python train.py --image_size=64 --crop_scale_min=1 --embed_dim=256 --max_precond_dim=1024 --adamw_lr_other_params=0.0018 --ema_decay=0.995 --epochs=10.1
Rows from block 7 of the image encoder of a small contrastive image-text model, named by matrix and row number. Rows with one number belong to one channel. Each number is 128 + 32 x the weight over its row's rms, rounded and kept within 0 to 255. All counts start at 0. Numbers have three digits each. After the name is the row's rms in percent of the matrix's.
After each channel's rows are labels from the 100 images, of 14976, where the channel reaches its highest value: "top examples" is what is common among them. Only what is clearly more common there than usual is listed. The data: drawn branching plants. In brackets: how many of the 100, against the usual share in percent.
# conv1: bottleneck pointwise conv (encoder.blocks.8.conv1.weight, 64x112x1x1), inputs 0-111
# conv2: growth 3x3 conv (encoder.blocks.8.conv2.weight, 16x64x3x3, transposed), outputs 0-15, a 3x3 kernel for each

conv1.18 105:137123125107200215081142094195106114152165140110128184073106134107144102106106067126117142136059134168167117136087091097140142148127133124156178162185090141159110109135190085121097097127166114106118130121108140128109109159082103141105174116126087177140126140105121082156032165119122107134144153119185133173105134156074114147150179082139
conv2.18 110:137142096078131078042133137116128170113125162086120135099110115166152072114129152122112135170113138115103148109098088117119115124138098189122149148084107136144167068129096141122088121122156127170129139118118088082141094106135199118113158082100132180137060134119167185102112129106160109088125137091134154180131125129155082146171046082110130227114149164059120162164090127155081141150170088098150135150127062106057130141111124071115170
top examples: wide (36 vs 16.6)

conv1.17 106:108116144138125155094093153110105123096120120102130151177136114143200119161251120083109091072092154089123154141187093091146134161097074114119142173163086116076113121134085114111122140130137168116150155145117088139165134150103070109142116114100096122116142136169144186115176128098138145040182091098121117062111124108058111124103104152148
conv2.17 102:146232189108094116132102143142143146151148145133108147094114110097171159130128121151140132113080086108108144180083112131170159115141101155105119130144146134071160128206163098117146137084152162141130206115106114084112156137149126141122206148081156178106137128113089115128080118160066066198149116164110136129147162050077181131123146149123134144142138092175118124164129164190109157113112173149134087177123102118126115072118089123126205
top examples: thick trunk (60 vs 32.5); leaning right (47 vs 16.6); bare (38 vs 16.3)

conv1.23 104:180140165084149156149074121124156093095175095122104104124110121173107094127113119106160118157100132123150096120100105197135130101148097118096098098118113157148154141106065157099139110114128127102046084183087119123124100106129132100174158129059084079103119108091085094121110143145155155166055108084084119164140107073128184129107176107220
conv2.23 106:090120214108157154152130046133137117134150054110078072154117185163108183122107141156102078129116113162083132107104169111100106118101123082056111144111105106178113168111095090129105115133124136101110105078145153135113122149146099106083090102097069155157144156116173178127087130163119163160152155163093106133077126096121109098129066155095137114109118096131093125127107127136090122176141147085109157105115118189094093248122123138170110
top examples: wide (56 vs 16.6)

conv1.7 092:113192098145129108145093155128146143151083146120165096144147160133157118114114139148164087046146158147114131139121144103189135164104131178110074194125116077053122171124091111104045149156120181131085148129151126151153141145094156125113127176118096159093149115081088087152105164122114102133199107100155146136105158174130106117141191188062
conv2.7 088:116085128138127115114129172136116212099118154110089112114148097084141129122086136085199128079088155138148086146095084111091099117097149183100115113113117142065075110092195127161185119158178119091081118132125161115119122157066099151108138143116200084126134173152118175065096132088117147114146107103113091142126130195097122155130089069152088129167187222129143137151146088124103149152133176162197102150100146107127131135103157122104107
top examples: white flowers (68 vs 17.1)

conv1.1 101:123123154137096132150120132127151121127076090109098083094131119154115136139141196083116105139075117088133083086198036080078128140079179125125100145131156109181095084137087123186141097105080134060119096135113113145129106121132096179221083107113174133111115136123135162074111140107109157146087149099079156153133148151165093097103155125168
conv2.1 098:151195118120136111110137119110163161133106085134099086152105150139132128120114111106143163131085072172131143132103166236229119150093119101139104120149160184097140128128162124091096138172098097085212140127138107139110107156171120126164131083121099194116062159140139132097129084093148130131153128117217050111143082175108147135119179112158150150145109103150109154131138112125157104099122108099117089139101189129109103132086136209135081
top examples: two-way forks (76 vs 42.8); leaning left (55 vs 17.2)

conv1.46 104:137188172086186127067133199145125138138169119137180175097102150136088152166170093093119114158138136184093140140105094154067163161157144130121094058117130113133179074143106154122128141139153057124122130106143135097122149220126144149137134178133139193152132124108137122115059084177097092147175142118111112118164132069136150093099109102125
conv2.46 098:126086107153101115156153149098129132142127116120189177092105117132142115075114128137055093228165173144145155100186090109121115069122148200171135063052149128099131137124119108124136106107076145069156153090069106115081160135181159102136192106087179144125102120089177153156089106117114156159105156133122073126102143103098125098116130138127151093118124150155081146183107139101080115154142138150132080110143105160089116205135099112168106
top examples: red berries (92 vs 16.8)

conv1.30 107:091150161084140126094123217123129117160144128098174200117133120116131127117174104195119174171094152114108110134135126118107115148174139058120167146140150107125129150155097127100086109106132123116118123054175137158144106175189169134151083092147096131126122149121125168118152162136145141108142142157121169196242116122189192121117185127147
conv2.30 097:132179139123105168085110076102198184128168166134125114102141145127178166107082120123100108150129156056172200132185114135124103075144099117106081123108156120114098105084156096124143121130111093078096178125173126103121099156180120176158098129085186133068100126130150116148107110130138143140113119128114094107131123067105138127123131177070138131115070128179085168161085110131089123158042105181158118121136072173135108145164100057082128
top examples: two-way forks (74 vs 42.8); red berries (47 vs 16.8); leaning right (45 vs 16.6)

conv1.55 099:125148160154114092114138107121165125091119140106078121115073105122117069113113146139179048098156112095105161110128090202119138106155101086142087082104093106113131130094138138129107171129100127157131139076128106096140167110149154101167129152143114167137137113128125145131221155076103133173128186109233092226146141159141115114094158167114
conv2.55 097:153121114104108074179155130130121121142104113130146080096064066145126125176135149122138115111114194118123146106118144045133147109150128147169190057147111144131123094061109141149117121129088084143101085140132163152159159098120046152169107140143161097129148135124078156175148167175124165110034040056118183077140129133078128159116113148141117153121112114128107088098144194111132060132118130179160138131124135107089159094157119130112111
top examples: two-way forks (76 vs 42.8); night (51 vs 20.6); autumn leaves (40 vs 16.6)

conv1.33 102:127096110114116105075152160122161092128158148105130133110099125210095127149162083128174074115119144207126135130135175167143150116129049108159158064096146144131152083108083148136101067144103137129098154170158078087140064116137141184171136155109139127135139114115099104162161090178148143139073211160148122117090128136118159089140185084145
conv2.33 094:118094157107126142121110125140043031147163127195124131090087136096073154142073089145023046191169130129169141105143193129151136172134168093114131140139113142153121135131103181132094109134150041137113100128137115145114153117150063077134110085168088080118110129106142123105099098109156106117115108120131092110111139135091115167130114074159130148152123112054093100117103100167116109193109143136107134146153170088132119089121090125124134
top examples: two-way forks (81 vs 42.8); green leaves (45 vs 16.5); drooping (43 vs 16.7)

conv1.51 094:119139129080055138183096103107123141192104115069119082111126081162176138098130114080116068177122075094079155111135106135112120151122106109162106129163142121136113128136137117133130082151149143162119124099144141147168101156115170097071154096048102102087105096143135116169188086128079173130100121114163122109070113239160134148102110110112
conv2.51 096:078115206120121116118163106109182078171137129074138075169174110108080135141138101042099117136095088140140158071134200126135115111154162147171150099110124126147210149143094132135090139164115173133104123109127136130139141135075094137128135150074119138127143149106097138141156143160108068141134095077158140111099136130037182204118154189111118062126131112107102108058144145126104098132145096121105151150151146127061093121146136198143150
top examples: leaning left (82 vs 17.2)

conv1.10 107:130120124150077138207097099133156158100089141094135090136138103147153172117110118208164093138147087117099120133140146127137128161130130126142111128124095141155138098136126108109109092208132080098142108132160133183162075148112115033104203137084125109096153142064102112114195112141101161090136131151103104123174139101081096110089049143192
conv2.10 106:111154163069147127052173165076142105177116138115143084158167140149081119090130129128208067138130121095133124149111119097142163083150153092080135115150100128115177147141193105149106140095112146198128148164137093143123184131102138138085120124126083095141200119096165114105110158205133149151131129113178117130090143109109200147116106096144161102131103120156088145195151100135122106049099170163113208113137108164101158119178080145122117
top examples: narrow (88 vs 16.7)

conv1.49 092:105124103089097136090049101128104088115112138139073098154091116143136125103068061077108115158081150142108168139130144129134135138107120124069157111133120091123156103143075126123147169048095111170127127102141085102149106111079162138117109112199120149150104152177156114046131126114121123093092155066153121156128188100116106085098043171100
conv2.49 074:110064132118107159079197112078149177105113117080130186151115120150137190145109123064118162107180166159177126116169115170111108149106145088167128089130133131122135094130091093063108130124165108073109146095144093096104133099168135173176107123089161092101124159085139137102146145165115094121083074097187119139132096131132134111163143148165112165130097152119214100091123082127142130118127075198159156136155106049161120062175132124163110
top examples: leaning right (42 vs 16.6)

conv1.57 102:102205119128118111104100118118133184166130126099152144179148143146128162074104157162118167196128084153104111171154171124183096117120148084132169117154088097136129107146076169114109125150120166202105128139155143135154081166114139179116122117130098162123090125124126140112117119149123107072101181078145197171084164080140113021124099104165
conv2.57 108:105179185085113132117135130120182163139176156104140142125178134055104105101151122133166159196118044112155068181129066199135105170147140154160149120115105047132164118112080113107099122193192172101139178161141166109106135109165132133117174135099144119158099096150135078145134109154131134139113116153201047129106134101133154127089125142109122108174168185152064150134100113163145099106111106109109170139132157099123127094173111138118128
top examples: red berries (73 vs 16.8); narrow (56 vs 16.7)

conv1.24 097:148096169160127115108094099057090132159066077096142143164107134108156177150098092123126092100178165129119110148121114071132126125161133117127102114131101103151096170159123056176117154095195098162096105181182099116121187133149149075155154126141097078089143114114098120117130125147146096176080100094092189148123201167093108125179170141138
conv2.24 111:152139144103141133046084179099160190137109131151109165142181137095129168080105137168162115077063076170162153095210129143114111165057133128110154104094051107108143152164113153169117140149114143111089115135162168132136120158119175122050089168065138102137153130133108139124096101097170164137070119109141093151184113136128105117205135156164076140144147166148176125142122100112097117069121163101123105119137133162153112141104161069111136
top examples: white flowers (87 vs 17.1)

conv1.58 104:098143128163136088101155156126160155096147158095158129151108105114143178148121174089070167152125163085061162096083136115128167146153125136091144171100138113114149149134108125168189167065140158126116174151174123106145173124118152111101138134091121121100071093082173135157120108121112108105194145089168027180148170145199128104093153175130
conv2.58 091:143147110144091113135116135179171171135121137070102088142161127071112111145219125134129056153109128152172106154145093144108114121116143152137116077105170149072093173111173131181161120180112110080146122140115103171108129161100106144092120087066158167112136108150146125121124106090084091076041102086147115148109144127027117099081135129167146084156131109139132136158142185156153140095177139131123115062148210095129178108118121117095135
top examples: white flowers (51 vs 17.1)

conv1.13 097:068114117163126131074136108115135128075112165177154095143165161144133139050134110106117173141109120116124162057102079156167138128079161161132051099178105112159122124117164087127121149077118134155103075122124134071140104093089128152170118138222154151139136123084117163103093106125108167090201123174150092176140152128135098086106133131082
conv2.13 107:124129119121064121111152162142181133131112136127154175146106128166114157123135148126118204057111150144179110105084125162117099181147143079090070148116127147157115098115081169109111138126139087076186115120140135142159094127078165150117134140134152149147094141127131148105154177125141158118016050031145128091103080170162153119120180154111130132114134131114155174091116089105147143176102092161089146095136167081178152088100136093076094
top examples: two-way forks (89 vs 42.8); leaning left (67 vs 17.2)

conv1.3 098:154114204147122167094118135134103151104149136123166174214118110114145152161091108153128172116134159051084133161124122063129141110170148053170145103121108091095123089099152145153144076120140105144164170126117112199125113132134134140105136097125179142111121169096216109159100180144153149169095199156133154140152148127146113070142117140188
conv2.3 090:154188056098152102090147115108146160148196154080095144153179169156135106069173116126116133128133078156107161144158102156124133173144152110110177094093095088135141085100146132140116163121151121162136146090118141159143135135107102137177087133110096163116147115126177134171062134086119145110065121144108094181142119121196116118123098166128122181074038095177121129227106119149142075099117182151140129096148160146112067116112144076114118
top examples: red berries (99 vs 16.8); night (61 vs 20.6); narrow (46 vs 16.7)

conv1.42 111:146129080097137104098083132105111088124146134115161108133150111135062157072147116099101158109161161170117099163088164146171101151166122151136125148172114103131115156138113118182116107088100158139121133122205137186154131112104122141142149163126110129094097158127100127167128178110114131099092172196100208117254068113083119139102074107161
conv2.42 114:152115096142153139088139108057143078104143105154141140177149169159107105120143137161123127122128133110124160078094132167175163109147122112161142139122116098112140146100152104206163095176164092108021145209236203182138114092193123160092143103105133103111114072112201108131100112141118137089153102129176089092105126110140163137080162154119119156102151164130125187160144083164118132156068125147129165142130123139137131124111122102150100
top examples: white flowers (65 vs 17.1)

conv1.43 104:154154101074101092122129125125176202147147133082106118148113113137125081175106092091105097082146160120119107132118116101122124154128150061143126155184105207055099129209141118128088160093183186171126133169146115119123168066081190123075136144111129099139108171112129146160113139087165116117073162093087101103135145091121162119159105151144
conv2.43 102:149125174099073120111092187141158212142159148128074100104217152098118132136140139148136141076143149094136106168110102127133143148151104122146160111129137092127173150141166097230170045178165100151172126130137119042092102145091112110092134185103137108145162145109095150153126124133155141140173133108111125108132142117100126122144100194108126212081128164139137149204131099121112165094084134120131055155105139123168146135081132134156151
top examples: white flowers (99 vs 17.1)

conv1.52 090:136093105093115058141166130144159132179155103055138143144126159116123126129162140115123092113089175092116099176079076090135142109150152114130128182041138160087111145152102077183136162163100107105156109142189159123166117119103148109097120086099201126130152135132104178086151137114083028161148117153096133095161100105121138147177136159094
conv2.52 083:129137051101118105120091212141125116066179136155144178071121196117129100112161081160108165132142116131133131154136114127126121123156109148104078175142151166050115119109163158126179105127144116118109099112110100147085209152124133098129034108132102128134127129124107136164110070089141157120215153111091145101095113112168185052146121129149140116142149094155166108127069159107116223094110127149161121158128144124116137112083168105127101
top examples: two-way forks (75 vs 42.8); leaning right (50 vs 16.6)

conv1.8 106:180102170182147120113130181123150141145160128109186126118149156162094122122111076189110092147123136149106161136150108129126130034139139141176102106096099201118128112131119135248163155132132122143181162065160145097153102153139148142102092099130115142136126087142130152133122096155080141116104100162146175122137127120150243124180141133126
conv2.8 096:130124108150127112145113103200163139154178171160205174088105149127119106151139139042075088181147123168173174155203099121136118136072079110145104129128111166153100101102160120131138115114080128084097101120129101097131165194098178137116095124141123112142090132151105150110122121107132143103142112165122107127158168127127080156068116170147126245134110139118183158146109117121146181130137162104073110158084155122083145174156068157130089
top examples: two-way forks (77 vs 42.8); leaning right (50 vs 16.6)

conv1.39 096:070112115160153129140117128144118090128096166144140145143181125138140115138101124075046170088088111150156127076228093135060122117158076107148120096137096095174104090181153140126132092184134204083144129098090167103094108104148132076125120180156114145167109118095115132121092116162105094136124137178125167162167184105158134143143184136109
conv2.39 102:139107077172100104176128121070086152141155134091156139117061097159135140145130106072110127120116075155181114149070098177192121115137107164141069127137088135138094086124115148138117118162133082073225133116140158129095006137120124121162140108122151147128104153137146155135071124086147120168133146147130172104106127096080134141138169091175141069116105122071182166103127051156095096120100143120110175120179112104160140121131151113095129
top examples: two-way forks (68 vs 42.8); red berries (36 vs 16.8)

conv1.44 087:057184167105097169128134117127106108169114131101147123097124128108130057112073103128136130135157127110112073117093162123112137127153125112148058148138100132119091106185116149106141103171143137128153138127117105255110144140048128112135155096072124168102126131137096134131144148139143168165110066061121147126170149162065116189069144143108
conv2.44 088:154113183145155188117160101113175148129158130024134107103123085154123138101063112059141107137139151106136080124072152141140095093209154144151143135082137086086128151110107110124130104158126123128113138122104132117127055131132138095114148131135081151168095159182111153194099108079119108097113168082048219146099133121102126147131098162139130114117147197133130138082160101145095109136113104188130135066121206126089111101099143149142128
top examples: leaning left (73 vs 17.2)

conv1.29 097:153131203179140116103112083154113146108202143160116116104174161127129114134136142121125096119107100142163087125074162162149129136079085113157077067124089187167094118102045113103136099098103151119142065134139216095123152134111161176180107138098122126149126081099169084154128096122124144078106162176053136093127105129086126136112126113154
conv2.29 096:123031129137108136133181145145123041092085116155151133182154131171096134152077115141104072125160142118135152121079106068115124153152122124118091128135160132157093120098105151064141137099111145095158114052110128137116095082180152137142140104131105115106077147154130137142121118126191165186101127097124107110092110131163097118177137090114096162149128158049180155111113101145119158218128113125113152124149127149196081186151063117110064
top examples: two-way forks (82 vs 42.8); wide (67 vs 16.6)

conv1.59 112:124183123167102166077201092137085105152123132135138124110177085106141097109130113148136185178255173111131106115132099151135151150182106105101131138141146118113102106144033132137156135190128125104106106125132109151086144122094140063136149153118146145114156176165146145185106104082116151142179111129184123155128158113143138152173152179125
conv2.59 121:143066100131121133151154137128155110161142152065090135129093124124171045113113111109152113130171205015108103102063133125120127132151146192142172131143134059086162157114171083116156081095093116109130117135093166157147133131153088141110105128119129124113099124123092112135124096076141172136095105123042155110070109147192119124103082119158156109153142094163133116148119161110123135150088107144148068075151175112100152089203122092096139
top examples: leaning right (45 vs 16.6)

conv1.60 088:115134113084089165086150123132123146085106163140125084101116090100112083093127103134127082127188136101151141073124170141090145091153053124078137077113127094117107144131139180162104120093173091191147116153164116129099135097107152136090122151102081172121078140108138132140206129113140188122163153115197190112111164076108120104219119097105
conv2.60 078:197101117166120078103095126138135132158154146131172130083053086152114097124171098143090098113164182108095103139136108099112195187140138155163167106096102097116177153125116121105109129155091068089123136115151127149122103130127126178131111153095118098028076124088094119144108130148107137132067112088071102088128145140151168147089131166102142182109101150109113093135109101114161124139073149114167115138211156126071143117137224073111149
top examples: narrow (73 vs 16.7)